Weights of a small image classifier.
Model: 1.24M parameters, 24-pixel images, arch vit, patch size [2, 2], width 160.
Training: soap at rate 0.0028, 22800 steps, batches of 512, held-out accuracy 100%.
Data: trained on streak pictures of flow and ridge fields, 195000 training examples, 59.9 epochs.
Rows from block 3 of a small image classifier, named by matrix and row number. Rows with one number belong to one neuron. Each number is 500 + 40 x the weight over its row's rms, rounded and kept within 0 to 999. All counts start at 0. Numbers have three digits each.
After each neuron's rows are labels from the 100 images, of 14848, where the neuron reaches its highest value: "strongest on" is what is common among them. Only what is clearly more common there than usual is listed. The data: streak pictures of flow and ridge fields. In brackets: how many of the 100, against the usual share in percent.
# fc1: MLP up (model.blocks.3.mlp.fc1.weight, 320x160), inputs 0-159
# fc2: MLP down (model.blocks.3.mlp.fc2.weight, 160x320, transposed), outputs 0-159

fc1.67:487560457574480523519549539514529523425509463497505527515522489562598514478494503545504571479489459465526485527501548506557477451463532444501536514485482563480578488460532451515523504487421484519486507428482539450457564467442431502492466489436520471463528511495512545507427541508508544483491469507490469525604469505557426514569500483452519424443411553432505496510443459499531547523569477461469538469415577492515445526457495530528460483480511513427492565456491485539502448465481449
fc2.67:477507521459457462482622460547479483482516415507464440494546498482576517480551503459471489440456474542503492406451498502425435528565545491449482436505540512463569485473498598448480521405478525503500452478557487523519500515452512449496508533504470534530478555473486494454439485486488490430487527465522502509561469527527512506529466500465480525489504515508574430503523515462459492498505458549478543500507380487449485469515496482521485474575453560522540440563469526587403480487511472
strongest on: source (46 vs 9.6)

fc1.38:527515495564537515461510559537499497466526506567541462493504489500437560511474522538474562530548498437420543464530577526460505467494493484552542534500485467510468447471471479545545470465497592514441430507462483521492472534458468538561427528489536422441459505481486440521445480452482440546471483478515493510484544497439497510481475524432543535521543552540580459495495507506503421563576492549431493425552565434467510461544505464487554559490467434493553503505508526490456456563472570
fc2.38:507541523498495422519474511485466599477551505535428513514447534523450484504494545484523529423540469452513482471440460464512427509469551569631487526546493443540584446512519556432534539561514541504478462495430501463447491545531564505500509599489430506531479520475551439501552525467464535526490460468511509480546497500486515582511420479555543472502556547504514400529481491488523503423479529518528484505430512543522487504536528456495484447446475538523454515529514486499508514475430496
strongest on: delta (65 vs 10.1)

fc1.201:517508463439557472469457473473466583450469547427523532593496534520493555544443547515483474538500483494486487548527520472482550509456504446489490484484497541469478428431557448496459541557464471525564547474491478522503544580459493522472561486551426441494436415502452540463485479503469530487410506459486470451500500516437533489595482517438513513556555494569474512497521467511445500486507544434441535486455476527516584492508487499441521522460588539560537517545490433508449481480508491
fc2.201:500476537449449551537559571470506450459462495528458523478525538446477545438486482443490538443545493504430437538489477479481489575456475445476476500476466439511491555504557501485513527507548508544540500520491527487554490483422487547525460549421516459473544564536440509533542453593515505495504495496601543534469498555464564471584542463508539530508461479479511528528463415479481468491523460561507490520530543495447449500473559430529483502482521536530526506606522443435575510550447515
strongest on: saddle (43 vs 10.1); waves (38 vs 10)

fc1.100:444491523553515473494521530528511422451503512500501483471446520524484405526514457486502461497495473547554598530482484515524497430486432484494516493502499484473586506458445502468557445496548517482550536502461495486405474526521503522410505608546555519427535551447510440441442527475564433516571513558517565529460454490477525504575446449511511473493529487485555501505534474516492458514446534518530586534482514565480466422444498458468515441489492471498485476510487545576435515495524546
fc2.100:545456507496588473484524573503438473522461496529496491583490474498521533555471511489462475555461433461543535486516438564517456483506450511455532436473525496474543535481427504460484539533578454486465509445403435559461498538502520486569476462562551496478543482500507482498496512527533413509452469479523562481590502452522441511499521491482465521474489443482544516444555434471508479472440467575562477473502500448552455459542439493490533477482476496460473429489438579424506499543545474
strongest on: parallel (91 vs 9.8)

fc1.124:497472468497456546517535490489553507482468563550527558520447513512481428540554491558463529447564463526525459521483543515489523552458437426465433509517532456471542497508467441464528512541579506556447493494530459508514515533506504477572442496501463550468470512557553511497542489463570507574474520563502492529515406500554525517513499484480489546452552559498546461506520493559463482580547551438463427408483548468557531543505546539534461492460506564463442507484470479471548592469440507
fc2.124:475531520429481435521443506528505505511480477422497490481517468473488533521561467483501470464539412485472477537417510490471508494506514442489512487482531472505462458577566529450529630498469463554501508560461570449503560580485435498428534563533471549519531496473515497462483492533600530433545524523485562484481447498490446464532502534486465558483464511464506534524559518464481448436496521450555519450512526452525575441562532452528503499456430458499520515469416447474502499508555518
strongest on: saddle (53 vs 10.1); source (27 vs 9.6)

fc1.141:463418443463488440528483438431474528474489577445534577521553458497533475574541487524441541485540500506497511521455570529533497563534480483515533507508453487434520478479520484526506484476527491520549529545529483498454528577474518523494499491521478503488477512472540494537574519483528503553486460506544467495503512546633542502571469577473527506476536435474554601486494443514436500510499565375495499508473561472595517469427485494449491514496457500552520512486517449517433455456529524
fc2.141:468441516531489506524487490491538486562415453514434463527441522462496482520540428536543485480498478478472457513469473473469507490489541458476473496456481405547481470500515525542520558481491482540514533588557541508549551541494508478481456408477532439536432414552497448475494556497491467539553486504565507515527429446461476503475553537496434496508516528416499591500513485428520489462499538533527510479522474494512559454455577467541516452455444470416457511501432425513481406469513538
strongest on: saddle (94 vs 10.1)

fc1.186:470561421497528532537485535450507397500447567451471500509541541431458481493516479512488531538549552548542519501491561539529484556564474502566449533494506520417445498498468509478569525490532540506542510518472433487514489579431469493526524576547465457475472497462456445499549475505568446536569540523553504521489474479519522517555496512417517487399516486443444531531523485549526501537495555489470535438492512438588550473467516545490539496487482459529462535483547466527426458430514524
fc2.186:450506513518496476465496565563586517540467463481489464529591466561522468590546510492492452504567511526480443554523539541563475530456446547454464507477447460509465414496446474448495503498537567464501530509492486504517549484483564440495485425362548460524533500515546489511475478546552478556470555473525440491470500541464528522469510472537495465499524554498524497569523485462438475460485485499457610474543518499532463523490571494497519418483503447469477423503538434553494515483482483
strongest on: saddle (48 vs 10.1)

fc1.221:476510432540550492629471516514531516514567484489446543505481603487511493499459512472461506448464546474525483535520520539552424462529469506454513540504366479422540533471464464505545521527474554499452439524514497478533482551457484485412495516441493489497478553480540447517527560531520451519535550498505606479487483488545531520519463477507501483461493474420429497583545475478518490486539457513507494495543509468523543456537458501484496537524472533502482580463558458598547491453560497
fc2.221:518518482546506461481504580507544520546565439461524506506578481513516467493452472527470560489476496516503459492503547589449529512481528480465506484522469597492482521486475482498573465462507493481519515594532495544525540489496475466495518443499493421555490497465536412520542469475475569494529475469463523579478543506518523526557474516491529472510476497523505549521574541538485518428508568582456510492488528524522535456591548584595534407511561558529469556446463501564566524516560503
strongest on: delta (67 vs 10.1); parallel (28 vs 9.8)

fc1.317:534528526491433553486415583544513425535453600506497501469498537479543464551542527592540545472534466537491576500426523499521458533479468549452514518524519481493447546548543512510493453435567435437480518502466514510505506546420481521472466471445454519522549487462530524497557514486516588507522531477447454480475471419540541515482487588528474546468515509473530472439533525491502577511431459566479467587552561539510515539542517504534527507460510501504470451542510494486541447503515455
fc2.317:511478510451519468547425465524532430456447522502540509490406563478540490477539526443506518529460463538503538510551528526600486512466465508453514443537570553481431496519448498483495516490548483462493527539462513492495524514517573493504503516559533484491475431472419567516507500531461468547515469536430455452470464534430514479554581458521518531560462452487527451518473452500480512484559461514537486458523522523500458512454401503417437516457506562602410470556535484449511542493503496
strongest on: delta (39 vs 10.1); waves (29 vs 10)

fc1.7:488465507510486516493518473364436433499513492603522519456556492512485416559499531497456551454526515478559490498573515480496523568454524526504547511454552459519479502463523541550477562521509511489514498485461492548509496471565536443494554501430525511501449478460545480538530507484441394572474520406494493529472548461507514470498454460470491602484467532564448522491558531497541498473462490534442452508497452478443499498535536450480463553530484473484442539430464464505473489583491445
fc2.7:502558481450491478511448474512474521479536458500559471456510460546545492568497467517432588455432492505517517489450473547519490544575418489485534534504567513532569551470577454464454450474518466471533558534526468552554526478493544525518491485481481557403575474495514482491545470525496517464544470533541460491497475516430519494515529477522490478520477488539614462548553515503540503471523432528514521514451560524478518475568587497538514582505532525499498612456484460508407538474492466
strongest on: source (25 vs 9.6)

fc1.179:495490545480508503571444537455467472535454489577526471484512525485494476575545522509516540522486466493473488485484502418480579551477475495502553515490517514508497556493484552495537552465459488496441454541432561554472500486503414501486472452500462476502487467482562576448558481487491537547450456515469515467429554479445467545553502525466504497567434539488393441430490516469517385521477461575554454519446490508433511540515523496536481563481474561477491561420443515546514527539524531
fc2.179:510584494528472506443439593458593535520534442559562546487567393536469484487544542467484531483452489516538479489487480574471519439459428471464523512495525550502559482499523511521542433500586481469475514474514547500554553493475473513513529491515519490558524502490471586525533465497494497494548487474485450549423481530491525489492490492480545478572537579542494493489497526472467481431522520592479531503488552564438535466538514547507483457507564484545465511434473470511472529463623517
strongest on: delta (93 vs 10.1)

fc1.287:495565517496482468542433457572489515556521521562472512462524453497509492471579535489527411543551453537489509488508579498474384525541506540585515462462449500501503361529506502518475451510466528492513442462528444483488521529490482556461561506591433503532522483545578519520552515482495524414518549507530554514519517517520500511522431482456537459491536557517481530489566499499535497562455504412511510505520532470420532546538489492457431493489503453545482473503522590490506536510478510
fc2.287:446444516522507480555475511498492523439539490510495425443500470472480436502496505464496480471440512511476534498540433530498532483468478465545499492495492599459559527542498555482614474451477460598531460446520535499531527395554512479483461498494507465547467567502489499514443471493498523456571522450428557531482501491555517560519498501485425527525500570544563453508468430451510529538509547488498461459441566537507479502419431484513510543499500509391510451493494419512482513453511557
strongest on: saddle (33 vs 10.1); whorl (31 vs 9.9)

fc1.98:617502566494499497601492518532572520521550484530512388504510521487470359484517495448511490458479485473495514485534502457515542492475483432516532549482518505562559498473538492511478541455524598538568447457497439490502501512492516484431529491540575497505493436553475553454502488460491487491593490533491471564475498487513547558450554456529462486504436476492444475530497499483516459457488448585551477520550500515437502535508487492524544535445436514485508515404475452477530515497459480
fc2.98:522485529514499532558416483459477446518503521599499508594500513554508544505438455535522462508527471464494416582462503491501515519496493481464532460512574411547445450510509425446499531517560512479494539552518534541541457522523483475531510515427510466571525494559537523494494505449508493510477506538521491494440463542504564501505585502559416517475570600419515491492537514488475478510484542539494568609524523518545561486465529453506503565555558467474495527454442472524514511478500464
strongest on: saddle (80 vs 10.1)

fc1.39:530506506529502498453524522468511571497496525441526499481415537461512516524504465489467480466513471524535518475430450567404441505507478515495561599493455421489582389500462496495439465471506418506540437468473485507486488485415478524532512513453500508566525479514594478449562524570518492471548542531535517503565545547536533486533510529533475525509524496557525475489470520507559560523455578518466486500529467455536526499542516546526528524432472505531394527455457497537565433468515519
fc2.39:506488519563559512538529475477500524452483491475505504577502561475492520498552566555498506522529417532552538532447467529479464499471494535440519467482540460472509469479468524501462505527444451513504501551581483511537517437491511417529592481570570478496499528514491497447532510448509502478481533500491524519526489447486423457462525476567510579506488503527510553441452505466493577478506551496439573485419350504495498518547387507500492580436539499526501521528539489516458525456541447
strongest on: parallel (63 vs 9.8)

fc1.97:538490495453481417485433478479470539533503495493511471491503443515542519525504481521527510505524545475459424423534552496450504479600482470533511452487465552500439476511414522514520530459522432567533442461519443495468570476467478538526497497577481515529507524500467485499566508510457579412481532491553448589525491493493532498516513532482464502487440570473518515423516563516515520547479507477421481480492473516501440549604492569519474502490517594500482424483456518462587544487439548
fc2.97:499536466481452459528440474505452581474488535451485529502495526492545478521564443500485517543535434491582461457507453480513478403487502407542519488422480546482522487496493461551492519551503468391508503427539491517481548547464476506474587482525509497504471446494513411504463484442401510517560484468545608523500555506464562494554503500519532470487469483524418532530538522519545508523497499572491473553438542547453548451534446490441531465514517568448492495529442522455506526520500491
strongest on: parallel (100 vs 9.8)

fc1.254:480508469471491540521496500522465534453502579476466491515464574428555563557418482489518503471503480512541502541421431536465574504486435508506475481498468449468518559489488438455472552505452510510507506534531543490456499494526432506479546539538437515412472547520499446532526449471458487518508499553498607495482529483498451414496492565552537462527497539483449532505537441472502512504462544488473492624503534509530543486530515493460483512524476488549469542517481596521395439517590541
fc2.254:421543468573539460542508543460482509557509495438478479564521591439593502548520523533501525456558489499549465548493460446469527469500491497530472432539510456538503419472532452498492545468503493422491535548473578521520512551526550523527472428542514557456498497527505473485543522453553535583537486442502546471556434522536491509503555482472545511444459461530553520516514547457516548479552460509557420548490505518528450506565520532526516443499464413446522466499499529562512524536484432
strongest on: parallel (100 vs 9.8)

fc1.233:487450518488529500480533474412524490468522531470509563522467498530493513540488476467478521537574418525546480498502509545552465499519483516465416512562488500375481524472495457563480468521540443517477501496566476402463520563505492497479498496509465503459457437573549540498544470411562459533516565574499433480506488509506464460440582477468466485460568538468550526506489505570464504562509565464477503552495456528486506468486513520479502485501439524439442487415509412514459554498452458
fc2.233:475462518477523514538459509498516470528511524519484522520516433538443461583522479464488410489529475466491491527507481472480508495429528417463570447546447475474490546554510544539491604615517497463545513591528503554518472592499551485458534524496545451479506512525498478475443462496557511489540474509515482467546490517518446512504509531473445471473584595434481533538511481435457430469428461505515545481506562475600507432498538490506509493479466445433487554502447522530558513490465481
strongest on: saddle (79 vs 10.1)

fc1.46:563493495534456422459519506517465546515578557485498517516540546501511416503418460553495527478397511491459499549498553446489567520509446444485515431542553516520534533480503511501470501537500493543544499465436496537484454542452435456483523462500550538547543514488540482430471478461552495501487526505476454458554480567525393516562473472488575539472468516518435482519511528456501489540513393507517435472550517444507511531480518552555466579454490508489544543542503560473543464513468427
fc2.46:490523521546549455457546459517475503506584507460558495517485473506450539581606481490520540557548571500545524529564459444542526506430495487538493465549516518480529479425509467551507431503553458493463526519484536483544540484515487529514428467590551506545565512529539523569454481547468511510546544497557555535507508504467494459435537519509462471543481503461574508545538458478490467597506520458463521464552471541542430503531466441555512416542486505522519537505459527448431436488525508
strongest on: parallel (62 vs 9.8)